{
  "arch": "vit",
  "model": "image classifier",
  "dataset": "pen-drawn characters of a made-up script with 800 signs",
  "train_examples": 197500,
  "image_size": 32,
  "crop_scale_min": 1,
  "horizontal_flip": false,
  "targets": ["sign"],
  "num_classes": 800,
  "norm": "rmsnorm",
  "norm_position": "pre",
  "activation": "gelu",
  "mlp_ratio": 4,
  "head_dim": 32,
  "fused_qkv": true,
  "bias": "all",
  "qk_norm": true,
  "layer_scale_init": 0.1,
  "parallel_block": false,
  "inner_norm": false,
  "patch_size": [2, 2],
  "layers": 12,
  "width": 192,
  "positions": "sincos",
  "pooling": "attention",
  "loss": "cross_entropy",
  "init": "torch_default",
  "residual_init": "scaled_by_depth",
  "optimizer": "soap",
  "beta2": 0.95,
  "lr": 0.0026,
  "beta1": 0.95,
  "shampoo_beta": 0.95,
  "eps": 1e-08,
  "precondition_frequency": 32,
  "max_precond_dim": 1536,
  "one_sided": false,
  "adamw_lr_other_params": 0.0029,
  "grad_clip": 0.5,
  "steps": 7800,
  "batch_size": 128,
  "epochs": 5.1,
  "lr_schedule": "poly",
  "final_lr_fraction": 0,
  "warmup_steps": 230,
  "weight_decay": 0.1,
  "adamw_weight_decay_other_params": 0.05
}
Rows from block 6, named by matrix and row number. Rows with one number belong to one attention dimension. Each number is 500 + 50 x the weight over its row's rms, rounded and kept within 0 to 999. All counts start at 0. Numbers have three digits each. After the name is the row's rms in percent of the matrix's.
# q: attention query, key and value (stacked) (model.blocks.6.attn.qkv.weight, 576x192, the q third), inputs 0-191
# k: attention query, key and value (stacked) (model.blocks.6.attn.qkv.weight, 576x192, the k third), inputs 0-191
q.138 107:447550498508505484593472398493516495501469425479534479542484479563391551476518504520510510479529541573527529446505541513463470457513433497560540531495510620411499544484481610450592416508467471513543413435536496461444519519493550551454441515446530436494573535518348561533579447535494446459581404500576496536417535498504559457523520557469483466493482480397383496443599456533551576497502483450503484559360573543502556548496473508406539452497551476624493583446484484473521500512441486497488532518467474500525463455481514398549545578476550512516574481501402507397575465537546520485
k.138 106:397541519516394585547517495535496516544519558484490524496531520538572502453545489633458586489536548433588464452467454562508555628527511482475406553581594620455568547513549578516523487562467464507531512487422434531522536534525547457479366472458575582421553601455492522461480532492558533530516402386526521377467437518455423499575510528474555521583493532564441404431504494485431496476454497506485481517525440460436512543524529536462459476564480452583528459539449446436489349516470482497552544521498523494498503456465550487469557483550535444464494494494489557504510476534488486493
q.139 100:549505468537452448462463545488529530602505484518502538488559509497538472585450490490572500450437463468453559600556497488392510520597475516379553395520449522461558431471523544513467445478441558517528496437441545504523567528540524444481518575535546548438556511412505519504545574515509522542436453568398452482462422435486559468489551425500599512517485494561599519584510556475434514410529426500495543554435531549482513516541537566425508506370400454463441523521550455519547538369554518478469463467515495426433534565518577473548482473511431557431451507539484571554516478548562461410
k.139 098:572497506415465472523598483525558464483451520548416542483453492426459517509540511451494507459472476492501482482506520549426476540433492497511453533507437454531513510433579499480478479476433456502452512454549448523486451447388527450609363490512491525592455391539518454496493407517569410563662490500566518458549522473534434529494484608519475426508527540486439555429451522595565504518487486488483468486436514449474532464591532525534451417444550377526522538501461448423431506544541533510501538587436524499629489515463601543495457607538511476540443476448464568394468513527531459517
q.140 095:442518556509481515499601434454462563545533486455597426509481448465518542430445443557553518576489500582481443500517636371484500404458516465407425614485505529507423475416471562503493455552506518479556509423443552543456499459438477494465448445435517502517526456498488472462461499511485531444480497473480448464546468457482524535489575531520402508539491495455439529508530418591581548572539455584466436534587422433574491479429483517463411396452501544512533500444446483587439496439506472453493436484428495574482478491454472403480614502487491491522465636557515474522450510441484437487
k.140 095:496513488445515510503523546438529524563504565426445482570497477522516452487522531507568530495475466472568440538510488562491439525614576558476542585417444484593401606501441472526481467568496455528454483497514540443507472431480532468508508473527416567547558446525552523556545512526471540562565587449403395443453466453478608456423440467464485539466457408526608485479551519487473488482572498524544567550570432556524508498541549492531476516419524579402447431372480477563555522482550545528577575558448549565525494481564558495465437471533460631512518545505404485463495535504439495432
q.141 091:502536591441448508457583477531411459535502481442527436553510524475576508611446470548515493573475553498533414501461485462596593525347434572506529465441611538551443426541535442543494497593490601480436562523532504535553559534578444486476583448484487523461449502527481497425534489452477499490587533527609509540464520518465462510449529599571567500494541482546500549495434601512479479455543474486477516516485382534478592489567543445480507532543567486512469441524539413485557567429514528506455483522541446494491433533500457570466500566466601605466554416433475468508523520540521432459
k.141 098:383513566510422448552485479524517358506495538460502402623497458522487521432517477521566548491513537501472489523599577479554485524519534559471504510502509559540432451502553575500413565452560497555539586506484472580470500339438568452548432453501453483431483406466524524564420508416560500550445472415503518485448518463442488530545427512447483442538599495502474561544503579508524503441530519533452478466464459513470489576542456467486471502504487441501474497555569516454407446493432437537399441504475477456467444586528465481433510515511439560467484535475621547431554418511464591541
q.142 100:463506451487481485551524470526502481472440468511505430466499520411397474450511599500489424362482485508475442497413480596499502428468604512373442481614616527404448574507509478545515478561463496404467472484503487466470452499500465490506570468587482444514533497497546536613540506565497485495425420528526484475407534528486446486490544435504440459465557520383453552509476404505489562539496479464561511544552523456400505497505495578534437484560483539454506539537544556470574449593517448482445579404529470488519603548481510429505469555560609484468496512608486488514499564570519523476
k.142 096:599566540453423537484513546606418465475471607461529452526421513560509501570530550551517466515529561489503543579535472517485531477532445547519433501530501533353596545506498556429426582532509475487473522459443552549433522472523607552585489500580430462506538486557462579533563494482554466544492506557454501502515510445434553492472475476483492522516554533503480456588471413411488456455540482468524579581475516465573510532538513487505540622451626472506468517510438441451457441558576509584551550538585443446453476422481527538463479396499548477498468425469506512523469494500468344518
q.143 092:432459499522572576431509475437442471454574467463413522513583526453480476447538475437474445430443452507533542507515516519530461474522554421528358537425471519522577535472502497477573490476533540534493499481483591556565538485485505407539466495514575531392416489490503472503528508369441552488561544476516519494533473416544468463586560442457471570520488469476498541342513508588557522474542484505413446456511617423533440467506519484552420531436569526431498435466452498533528579544479455420604525569534495464505617539422493460471427452456448480545448488545488560510490470492415534461
k.143 096:513517460562598505518411557471569482471463511417479505452472462511410524541449468558502546554592440527533486560458427551511529445546530494461577485424518540602459626549585460588531465556452607507404488542495538509484503552534449509514467524535437425517523491488451432408525493543445584554403480573444465552565497611558571467510572477473528458429500521526482451481480517452553577608444533523506496497561474524506436524525476556529472570504572563444476500461538558606502580484471540509488482436512536565536481515544428454536435474451541528496585500483376391534530462442481502469
q.144 091:444489507552463464504527459561591528490586457455492463453568447489484506451550532470542465506468450416614513425527533424583444592456460411540585516454550537432436555494506508487617593525496456493438508495534486494451402565490521510536510532503520456561510496397436447513432510577509510538457503438462445494457569562477487480547414471595530583432501497555584435489542478563536434527524522516502418492500515520463537448513483498528522429445565489518562562508495574403492494483460428470539447446468477551384534636521619425461560560524447468451436501480479597420509488475483487533
k.144 090:388564587473448514550464608532463418553483421475407528499514526500479482523456465454509561440507447489523478587454499494525448472479555423408552558504481511575581483532556559570511528512493547460468548428485535441579509560512454541574556480490547453508488448550477519581569506508462528535520476468498471475416496484475591507451509508511546568431525506466477525511463476495429552475526491483481593633461499586491529494498507439521461419562530537433564471525496552415383546498498523408433634524491571562645533509530479492483450594518516526431605547467434523445597478575515480510
q.145 107:565487563564539523506490556482505540596615508357367575426503475461599452464495486468519416556468557466586472546418445464488545518479465528501498592506430524491519496573624563537509515566431522496501449535536444553520564553553556514541521434516489494494456429441618462481467569522440480483453523431475523488466440585564435461486520517456575562460422512585514458451460559530453513520504585458540483547445444550476514526560506499479502554623453496451514456482437446493484511422495569544468550511455465526509605500467453540460470452498449436437505452377487579530495476501503510456
k.145 106:381479511512513467498512554477490468483547416469422534501563572484454438539498536509538548459405466571454534422452554526581492429527520506408569540466410521459451572544576579530501564525521583578519435544587539500564555508492494437529472503597499440495502545480499493476600525519377561525368484536528477547518593526558562482535505563516513518516506488552505593493448518546530440415462449558499502530487569513525509488468376452458439407406451445387502469523535481643524583512520469474528498433521444488569484464497541547504454431424410505500528488516484461493531552451469498484
q.146 094:547544572435507451398481530530440419522487475522463442519541464446473503548516472560464513463526441487518473522495530525475514492519404435438446487556482409481485488515582453493479457498500444503554540469429521411447508536631548514523460502548481508504501453526476510498482570538500472511554514425579507429470594466438494360529447487583509550462475498510489495572420658501480415479431586524492547446512448535446518432484536480454558444445524492561542665449577491493456522445456460444586447583482504449470564519596521494538587502450525596484545463515415522523550529514419387509
k.146 096:579511427511541464482514555606392446602605488533531514459539499527444508530550513459560546508515479547494564581499446458546615503438544552495480540475608546656495494511426565527515524435562479520537563588566551493448460411482458511503536622455504542392487477530556512480555564598532549478575507549458514449467459443429545472534465497521550530550448560459560525483503507492430549576509479538467500441553487494409569498436541524489473460533457492539508599448495584586524469487386514442534435542510474557443547526525406474450569404476509473501469518472518559499569508507500479482
q.147 090:425487504468493373408433502573495437541438512464635484550478413501481458543564492512552382390471476456447499567460510565474497470486497404474524492392477534467625447437468540533552454389433422505561489448507512527452559445557550445493627514443557541446456484466470518529490519500408568556520491566484492467457506460443596517570439473437477496423481489487509494503523574528517436461594434526501488523565582470541476430445469541452481550471485499493519541548483479512453554507453464436498394499443494476495509470573539508478424513518467504545568488658492453507549512517532504461
k.147 091:482473474519569483490468402453495567525567509544352546450428421432447513517508554483475492520413589552514557566428451518491464489433530473578541480546552508547554526407431383537441505557486494397568429527535466420478538515442403416516460505556526511503524502562524477456505547505512370533484556505481487429467459494490445527473464453585489485531481507477476522583529512541547460469524479446472420526495432471476519440585445458501589469504565443536519517515512519445459501440501548509497499538604579484522414496419531532549583587503464417532342564520504517545420440491536451458
q.148 099:539425490491625544480503461517487486436502492524486476488467420497502375435435542501456482462574474525590500502487493491499520521455443443558476416523485459457599612537549546572555475545468463518528472513470464496552485444562438602576468519546510428484529532490509589557540516491434509543570600390502512421537529489540379563519540411523482462510476528519489459380476473542507509538494429433505502443515458462486500499512486454523546565573631547432458509372480484515488438447483520386570532475511514502504490567510423512525524450360412563558536588507506481481426491489508574466
k.148 107:579477516485605557476507511425468468443417554516464520482497509454571504471582612476540489568492482541421552567516570499548436496550565498510604455561498463472525591534519454579386538546463448575432512531546600492499463372487475434491532521469468486494530549582412551502524499519479537517446400453501544516419477557421512504526604528487523576435540451562438485528470530583559594494492454522495462499560528488454500554436496550559500599522519494475585478501490426426614524390462463562494563409526530476442411453504502488548465547544493538453457556546549520501523554469475538466
q.149 084:474533406516505512495620545417550424479467414510555467497449546430507538535371471560628465516558433462493554452466507505454528553446555540526428449474472412523404515576519568474533498416559544476546499476543469548539554545515494398484493468603483523603539462560403474580563508382451598511473537517481536518485499432446492510501509534492502462517613405375451475454481556563444569459548472504441484485519474494507490472567585446575457493435530536479542518455502495428408528531481460430525462549476517484530483525547507483539566458403489480500538482437539553481518534418464457529
k.149 090:531603478535604506561542511533612529479432510497564523475537485478514468470463487485572617600581503587530538526536467500512520497518483538523568514444521340580413520502537556482483515474538410507456595532466475501476452516413549453429423523469537460577541493596546490501518488505534548580685610491526505455472545493444506464501470512425397431500494508538560498488525516475530400629521521511410546499540430483596550534552547535526449480467563522463540543476540570523518451478464564519553492500440459587475515495510466535477475592517503520531469456469414536504503525533477539550
q.150 098:479553571495431505446455530447564503528453583503487510571509519535535523616503413463445526416516508440504506476518396578539556505641479531500482600446451512554459485524539507431417449424478536460449502589552519432432477552485495514480537501502473584602517450436545507554514502510546543499543426574542543633599503460474577610512472452426506476392560430555516576445527535558531538471471582544557473531549555531544504501445427415418558483522520514544432505546445577473532503540540532528538559555519505487554491496470507445522481470485540443450525534467426440460508422481496549400
k.150 103:519565507473486469505516496562415541575506481461488542424642519385453445404491515431479494551517501504476494487462546499387508545452429464449430582420406516489498432445390584573506511498517452481544530454505462525525484439532435523512504546449574509527502522464558502503385479486418459507572602541571498450456588445562392504525530479513413542533469496378581515495564548509541439531588468535500488475485556504453427484461503485495437396489450601560550591515459514509543433534514462516497450542548476467506488499472503492609477465544390538456441508530557547507500505494520539594
q.151 091:517562500458450447522530526409490536557475489628500524520411570514525526582545429517585579363463533535556406527513452486572536438517446439549516453543556462544522522506494485478479517474522507612508574540507581537474580509499480473441375603545488520410479492580468447465650513521568524557447424498436449483448450444481465498519499541458473469447529471551568550524561596524421523470538581519435509449532494624602526534440443476456484520462509444556483491529477535542480507431577550455541498481502522508525526524539484511448567553415460437486459510579528495489504462443478450419
k.151 087:477528528402485412490491453563481533456537496507559467569455497470499393432427515381487512426526500508535499520505489478535454534466504492508376469536478556406463478433532531504530452526520497438453423530616481430436554460487540540607445446494557522497481445407541449583498540511565491471572463459451558504486501584512432467475432484607522532587502544560550417413513480457384514517499495462525494453469531517501462417509545522504362459480484501575477567541467504465501460465355454612510517518430505480510529507490501395531513516503476517541522384572469523402507488487567570554
q.152 112:484444491527491619562494495495476461568528530448595452466415412419485541473439450475440484591518545485493470485472485530472482464452540543528452536505457535531499437492474595540578462500493606330505446454481546553433536566514608426583450405506449510490557507497412474582520449462609475445540491566519591495585421563401451568474452480458535498440545549461537441423485479446509509527527538502531468527471565576466522465502562424523443508472608555518539490542559503439551519433488471502539542509555494486459532545533557485583515428546561530494559458524497548481445608518471484535
k.152 105:469493507550483554526561545480484501497586471462498559485480508507477525412436463538538544536486462489495463488520446545541582525604499475590556506484536457565450526564548509536446534556504401582480547506535449461476518478551415505562428418439480484493533472445642562438468454451517420465525443544403502443435563441448479501491561467507486514532429429549601538414547572548556504541481555459495540486619506391452516549529543492511558515552602513491520485580446540462652505565501527472547452502521484509487446387511487458361455472476500535476377571487463464510510483550502436510
q.153 100:490488437443583546522497556517516459469553464384515467443468492561478423534476496556489479511574470511486479490419497563462490548532535527438495498541562522603547521455590510576512474478453535446568505433470585546509447437456497557525604458558464522484488474545528526504474474581498465506386504555494587529437441410485528497471564422509587508568464476450482459530466409528504556595477473499548426495594473437463446452310414488473463525455528544441399533461545466504446454526559497557422565454492494418530545485430518460527522415530566484425561527401484558537513459558520519453
k.153 100:510471501487433517508478484485528479409483572464504571464426431494427512582484529491518347482433475455547493521564568573599505470516439505518565525530451480464511578597436510479410540465570504571422435531605523508505453490409554545542502537565399515586507462485596505518464459431498491619465585513469471436447483493543523404525520568429501536512431487519579464497476522460555468486537483471515541565495485415494455504459488500465586517454600431572447469540482423565539550477474364450501495534498494487457520474429497590554507578528539424532505590477511537394470488463491487451
q.154 090:466635563591520440357453546571466595433451483498497493514457522480428401507578446452471466501545532440441531575404506443452577460522476470459452543507548552506609548412415447542475450501490507446455451469523544446500459532497550526507469450546568497503434570544499545522483549445524449523562497524482551495476512486459562403506500531515631572518407504512543399492507543599457506528531477438450487564490605452465507527510519473465418534520493514379539582459580473483469505481538503463462491524430427476487536418528513461451513528454497566466531595553512443491514432521519405473
k.154 091:561557592547488466439474469499418482544568528557545494435540476520442572540514487510497443622515575503552544579526543524541488518430466475473449487443477494551533468469473445584462432520547432476564449566520510435510502434471497480476458485433534513392547544594478576558491448399586466513514557448570498479427554505483501461455427555501497625469504485505421474515553461473567515449407539439438419526487440461527426535536492469493446424483331466463515497409476431488497561487402467438437532526455498496468527435447537509588493472494436494457457578487590494416538471440450552492
q.155 096:446467491518563485568544358568528567466464462480450487458435469457451478416514445579373504492441567456586484451471504511534454452580429500487569540521515460456452460435518571465527529535435542445467489514544381529507455596536559558464455472551450557550505514434426457488506521515521470450477424489540523556501462569486620436483485490601473550537535480453442559492499433565451564442442458440497426533462386454411524435462454456523510432468600488563519607467448459479535512578546493538512487543536508425479457481543506476512534461479461470504598533406456421489492542469582489532
k.155 098:472427565462498573500557555513514453439502632519456498466535586557552551498593508517509511437591581442508506480525495541484488510534528535554453562512530535504448477536573599544485474523503382568474540481469461457516533488565490470605520572519590602515449489512483577627527545415487495597572584484576464508417486471546465519518552495461552460555522476558517531474497559532541479523499549493513498556498547454487542497506402521467461451495552512520531536537413427493486518455514522366439394471394441431497455499374556625482492472509554503503557593519410484475494504553473484530
q.156 097:405498448585588548530585616564518495368540499497491524515514553511473456508452506464495511441559473490428523559481500460484526603443567533530585510429651492484513535502538531403420497496458540516459570504562465551445569557443516413540577458562545539534476573446580419526540531491496571481469593542554585527523471474521558425542458588415471496396572454537418496497488446455521525507487481492563519478493489484525472473482428529505563497528573480451473541525516519486489595577542493526418466585562486479529436514501549520527556436530632538452505550554487572440540528524481455481
k.156 084:405627500440489501525433496544477505470477571462543448412513503492431548480488485513451562506550545396484541424464509467463481588526499462479531463463514439439493468530497551540520550468478478485357507483458502498486483535488517543575516578502508533437482544460454479459507497468493504522516650499669441511441559442491469400470573551541554509469572452503471395450477451532460527549584503481487532553519438487442536487481667545466537487610575524485526585610536527514479467498548510502475494534464503468545577469484536592507501487467485379506442470462584461462410504476528399479
q.157 092:402427618507608498556450451588471451484570542434554506567443525472505491519449564546415497434559556429579552506542455506463460480458466473503500462529518549598584593587475414489509472533487471413444378455487468426568449542445564476532514466591497475551615579464507528467474435468562440505594514484466530529474484543481521489529545520561555565447468510571477440522546461454528466505457468513524458486559562528496583405501504515508522554592621453572507435511453505573483534578531468485538472466438476470560486453501477428448530615514564564496512496500433430510513471466516492500
k.157 091:461382602579521516412503451438504479439524436477545500561605527469513457463582573493478517539627398509518508502571543535438451625464488507492498486479501557522534476459535524491489414533549589515564447539506483480515471505474446528502462464444501470451479415481411463559527575553441498516526470488550571459468506547548436534493445460490516525547521519566505547536505452423548487418514530497488506501440480469580435592478491533408485497626387477512531502465483566536396472516450441498516476493490623494420507602486421562454492400565392482495527468525496406515536556453513538431
q.158 101:506509508454535445542493457531596434554490504502514494504475548429427503378473454572429405368554524502532503475531472531483552429513491494598451513492504437503541562460524537480462584477562491566554511387522395530506481492553450517520557533509493547570465475461611555495512489495473456587400420372513518476499510561513422432574465459511467470439464493583412535444587487513517501489445503534461494451618535472475447528466470482450556459489503507359539562551505562485541431487496498503552530506494531436575517491490504549512442413495442420604552565547592548532472500502471401478
k.158 097:602531575425519579458474486577487451517498524482456432546533470480480546515550542506556554445548502625476483597441463454456499537495580474427435506505408507508465511504472487566566551483542575416481455427519535511551398469519495532527590591448455518507475453576513540465561497531503535481487520645490467465541509472553559481534566404527424543563537459506489436534369544435495568569497480540443510524535451498459516505477505538533536511453576555398360540571507523459510596453457471471564551458481505476580558454549484455502430555442446506499466493633501444514507480567439527481
q.159 109:513600522586497442412545475577586468443504484482526506594468425413421463481538484473505486515526413498447501461503520454574586479515408407577517401518500551395496524512526512535417456506474440605512526517549476464550487526501502473472483604593526444543516525473456532476466429541566446516574540392516519425492550542506513463603493574447434465482519435538522542484451528540399542534510465479448498507500563350505470476387498529479544526494522536490506549354460516511487517516485530499589490552551503472444483567490475464485579441449453489479502476432558451444378488566537487478
k.159 098:521552539434513459556514491385491466540492483553568418528434470561544452522470517460532470598603485637425428515503479475496518474450514547423580383510507470596541495436489542613552558524496516599430441466398567545515471434488587493485511497509589500538610462592489502477582474502467551523448468497414471468420516502440443487524536417487500498590563489495496444419458534478450527499403560469427450536484478535512502501491507545499461480447497485440525534489503527518543405430528477526503479484396571484546558527533547529422446609449478503529524467489561518597571489528506580517
q.160 102:550455581486539459504528535420483583512487451433412534578433473522576456468535502515537588462563520508506501565487613491486436521412603482515637513497494553451510421596583475471468480503585409462510534418529538522568506480396449414436489431557547524543516541531543519477579583581505517460494530456516567462498421576572518508418485447448484469412582567528507421585421452558484550470539532609481562507588507468549514508487523469501513489437479548518557434600537462542509484474509428462488483436431519530505508522475467470563590412507493518529478481483558552542523564519530518524
k.160 093:417501507534544435460449470453523486497479458431499531542410461485429469534507489517415438493361424532570596425538462459454462463529427420603481517411506450396446473549516392413495524384453446540534418505437540487588537489491470531485546555429577508474523493519461590505543495520473511467484468469609509508479540538536522473616510572493536575455568563467494548481543542589445492504452540536499468450435393497532486491441488422468477443523444509448438544587488444411480512442534487485491503528509478459550539534529476595542416575474526588533488517437431508451480491509447440449
q.161 097:447446503557530609466469477447502535520460523467544512502527550464574514472472458467579554492429551573464431416588543417463491483579495557509517540500512478451456456457447470521517549455408521543470528462508547481530538510368541443498581416535435458550489491474585460431546561590495552473489529552551484586447485551411385509488521488484536507498436389514588558543451541528492586470527467473414568519473450505468465450568568522544546541446467406452590459603559430499527491515474528513549505532401530570509546470453460529410599575533496444474523470521629551490514492551468492528
k.161 109:481473488437451516494473489411451529563429486468444538497505422616564486590476506517562519505427554518411428488496477450475531503467434495461421505460455450513492423442559512523510508479480484564512470504516524478532507606537506531494518371482415462540438529448515494427524551516523486494494577450518645535477574483591612460502527501552562526498540458544493422533467514501492522471504536435500548540597464460562535499498539408524545424398345476596521526540597582475491561515401495479569560577515530517442521528585473441446503518509436544469484492467457406513490450443527394446
q.162 094:545524539544448407527455431487532483513488570455434550472449535598481519529468479524494455468470548502534443468464419532534551540513535509478551538492507584544442433483531408518513554395494487533544467435470480582622528520507590434575472603509512642557570514525456465469459598558524449436539457488431459534528597503549514464519487514407458614613556568535447565464484559459482543550501390508471472571533509514457487525523514523512507467421430403506438576479498547470491482481549532497541451456478498447395523462595585524451527585437561460513569455484543543481467544557480511468
k.162 106:441540577383437502469514488437533589457461590580527400553484451489521478502538558510498491486486488517483505534484533531528490474494501494509463442451548578530494536511439502568597427526498444514523537412462529471540499411536498466465510475559515512514458511566525473528440418612454444485394465375570516521524534553438427514489477425413479503483479536531487567525461477486448474486460487494546505629531482516450619580538541552540480483439410330440507528479412590619514468486530531456489525472390551434434475478490489558452557455505454558516490557537438473541504450472583546454
q.163 109:569552462447506540512445575464470614546436385476603520536647469511543629456588474528417572458529509500452477489475476486493490495507459496439450477506527524462475450475552437479556369521475498510533474516473531472459489514379431514495481552500540498453526430520514533503493484538507631564508535542485514384494464491504466418400455431467532537533506469475449490451498426524523502476487455563520481373490509494463416517509452539498489498587586526556501501566508563535463445479546452487483347526467562536504444488582483542489427447440522590502456539575448492590585537557503472535
k.163 103:440505379346455495489420600454432475507593525523583527552508560496419484510457526515491493545424492534561438492435491448504524449472542460434429453586522537540519455503552476524498375475493470542566465463550451509500497534466521550488503415545531473521537546544599434515584495556560467569524610439498487524447556512485527431457567538433485442469441480462467411481487522507530458435447563410447505470477477513566512511486522488367543536476508489481561506534471584506486588529384523436436539562490474586518505531447507442532395476557577510445484484433522430526525442463492401490
q.164 102:391477470502548433513469482470509461560490506496454536545475543471520547521550488469482576498468485604460480506483542465490571559494578548518504498486379452524567460482493395542466487496535499516406479422531537542489434540513526450424490476451503490476540505488482482337523515512502551510517528544463467555595456478559431483445560344538518429647468586466542455416518441566513478594480454520505427550502531450528454539536426541459425550508499462487474481501456508649459473492535522492549475462487562413532541389494432387576570471498496502533466497445464492563513469537470591405
k.164 097:393402500548447537472423518563538585419545530387520526449431513515509587517514547524468480445567551431530558428413475537502535432469509399558455508519461422511475529508475465434477458519471470442506488489462494456559563460502478479489493513580495666571524477446564534476513562582472403505559483451532424529502556592454459557522409562523544511515496391529492451516531507479545567457537516506510490608558523587456400498490553471493517495563528450402586542438440487464502565484525571485448499463454447417481430513445565568474478600487500492437489489573474459484539510483540485575
q.165 106:556478566502515533487520489494545554504474501526527564541568534438491494472475479530550413493521464381460461534448473560457481534372481500581464437556553508483596448550518537393515364552560396522506544472515572518516493519510471550546540525571432473568434399466526542511551509496516517464488590499495497339472441481462553502437594521460560515442469536489501423477520524478559436463437520479667497505472494502531523426547556512468492570522469529479459487577515485395550523476468452491520504512524539430585535441455498580415590445505433459558512563554444462505412468491411465498
k.165 113:649487462574504487491376585546416516485487518486563514487570522550523489490417562507565524523488445466462598428517480610536478502574462602462453457453470452442617499417453522542451417414538456485488369528490499550473484534525481501562463425479501578466528585508499502537468509481469556494591446618508494464437576469493626499592526466505479513419520516492521477507519490524573525495520459559445510433428534415571520452489570513508488526496576616525504466523553463468496507485492445592502539425504481523550546459576544432599405504482506513522513484450557489495516534520523574468
q.166 114:479515413468508443550569493445524505398492405476605443560504470531416588540477579503518568543557513498495493522503542515529548544534472485453445433506527464470456462474577484490519450549559464479505417546524407499453542536422456523518586517427563408450470515559559489519509433529444510463488577563558587364465477483465480551469495489562479558535457504576493597519609479586526508491436544501521561566411504576520523464511521392462558570494557613471540541536562562517504470580497488492467492556553447567536460508439454502566427552527393590550480530472393488505461481461516472467
k.166 100:537475398455464499517534515473589474501609438526583572544538481582457466500557498575465488496522462512456522539434533485484532473506543539421536585558536484519565515556531539411485558491481559504493573444495455562434470488529567595456498410460418522506490528557494458465503557511563488575624649558592507466471489470521432562391512514516530417489489471471536476581458481490441442504497512482441440429457507547523545495522503457461550476370621627521475462601506495472444519606478504462503502604474479483525503527562483546473447431539530475558546559435473493520452412453472498464
q.167 092:530474553452512541475431550569440526519459466542554546590509475533534543535566466515484469452485477545527460523409475472524546475508475505468445590466507548616552423584483493416496585528538434480567538509414429549407560459528483519558441485550493503448431439584538455519399497489498449509447534522615483534549534543577480530501456563405532569509517460471561500453566438549462511500555445517436566438415476519487524560464576535437531546389478440495576464565561541525403393467507545479442485529510416519553493593543540519469593551485556498556559408420542513488480543463550484559
k.167 099:601526553464402458389545532513511544499562476606429476497577496461458394527452533519488483477555500532534512589472583464531402527439503498531498573429430492521506489468485474492531477493494565460554486554453534551533456493573494488426579520511469435535493460484548441412507521438462537541477471481536503561598583480529463448383448404616395529463451556513509467535393460524499486539530503572459553505476466423536496510470445500505507439500438484474583549505529448505506412575529492445567386519387518552508397439490474479435576446551537553538415484535417498464569473473527480522
q.168 111:471435597490561535421513525505546492527548520509464577488458552589530499504531554376500417446559435456473577458572522421538508465492488511546543521492575532531473539494490499557539551561464491487496540511517584528539488515535506527475473523485545474536332494419554433478443431435503493402477484541518506578459461487542454504491503591473503489418444568472494491486453631510575562513532589491500442548386453467400519568459489568518491526540500486524473411564487410500461564415446574547601479517504446393506477486448587515418495452402536417519518467446572452530465478473531535541
k.168 097:338558538561485444545438512398482413473446477530468459490493524592523517561492541561500455538500528482455432451464457519478501482566457517491472504447513489485531476480407468492423480488513452492496506463572494470414520539489469512492434455588462456490651515473442551480550424520516564588478411499540520431550448485392495493554539513571409482581464406457561523581582530395544437483521504539494481512463520478567420469509493478506492475538353527560457563342562554528505488545460490554507494489611475425477464444484476488528466608551493453537522476473451536511539485518495480580
q.169 112:407428486573497510590488435488475502407538536531531515407452511427474474575471468469531454535515441581543495486517407539468579436465449527523505521583539386483539548479436461527527509534506463502547508586505479552497543502561480558554449481617513491434486459451486531398524503535478500478381507547538528532453562449418444496446504399555470413547483508534649526537466572454395566534555594483561496559546465602479496545567576439505584451508564491433491477518576556548482563635537492576481489565493539480505498449528475543511435558496492503445544518467493433513524462469546501480
k.169 100:518500513500660566477596434489490490565441548533499442550594483581435494461439503497467502477527475409473473422471572575465519436534412430516504528570465441475463544461574560548438457562545512521467433447453538441590460492488465514489548498488501523544416439471479577418474613462499490420429509492522554559457412441464549500406544526531544451468451590517557504563533509545532499500584462485562451485469459457500495514507423561517534520486467495543493473487571532561457555490518538586507430504471562614541450446503478429501471425494453428537451499317557492453495478559477502505
q.170 109:477441544500452558533501523518510500556533549472498508501463518420588446456491458476566444497426572506569409466517497515446501540518544473525455589447490453486504440526526496497585631485506454479549532490533512467500477439481372391507571505532504413499542459538457503499498562422607449474391501467580629517476586543569534476504472511500505560471510493568557458469459528423465491475566473448526471450475497604491523511561556494590501526461408509473554496474430517466518458513490578536487524432427480419648527541512581554509594508540553388535494416542519495604449542522570485577
k.170 112:525521499482561449566450500512468585537414538576419601470445549505481499523497571466449445460417538543521581539543517488527385532486487446476437591474444440378383471489483422500520492480500613529501505580418532466551500418521477548508549453481498514580533532506445486526507535514480476450438504466544563542536550524524497401563454512583615502431529439473471476404545543439524514502508403465519545513477504532518491552531446574547481444430441491544541556414552578504524514453522455520438619468507516504372502457516486354562535506474465509455492505453483490529571475506478393529
q.171 115:509498350526554460532513559503413381534538519525535526479591469485480524587402497509425602497445498591464560457474557415507606456473467529514553531518452510459483458426496494519573565537593449476428429570462517454486468512489547515486501429531575575465505517555540473441527482551548463581551431510502433516552518483513503467515506530459468472507452523587560564520477421520351432470517492587512421498534572588510462416491449454526450499454524450482427471461560554580445492560555597520432460486495491506464474540481488565583555559477489517510487552516515483529481514577452537636
k.171 105:509327417455453523560456491415584511557546481419538517476490492451480435466564530498499479480557478515560478470486408504548517474490404478511580550536527505472471543523606446565560540423467546554453528516534584491519561546533479469549535584481496554488472429545527554375511484429471437471486548343446542600516531504498458535431485495453460555524458509418499571494482474468448591544532516469512512478482422596490476476488554489469493491522476404357564473528544492531516506558473521515482524607470514565512477419605489514448584493484475451547584416463503475456415458534504488502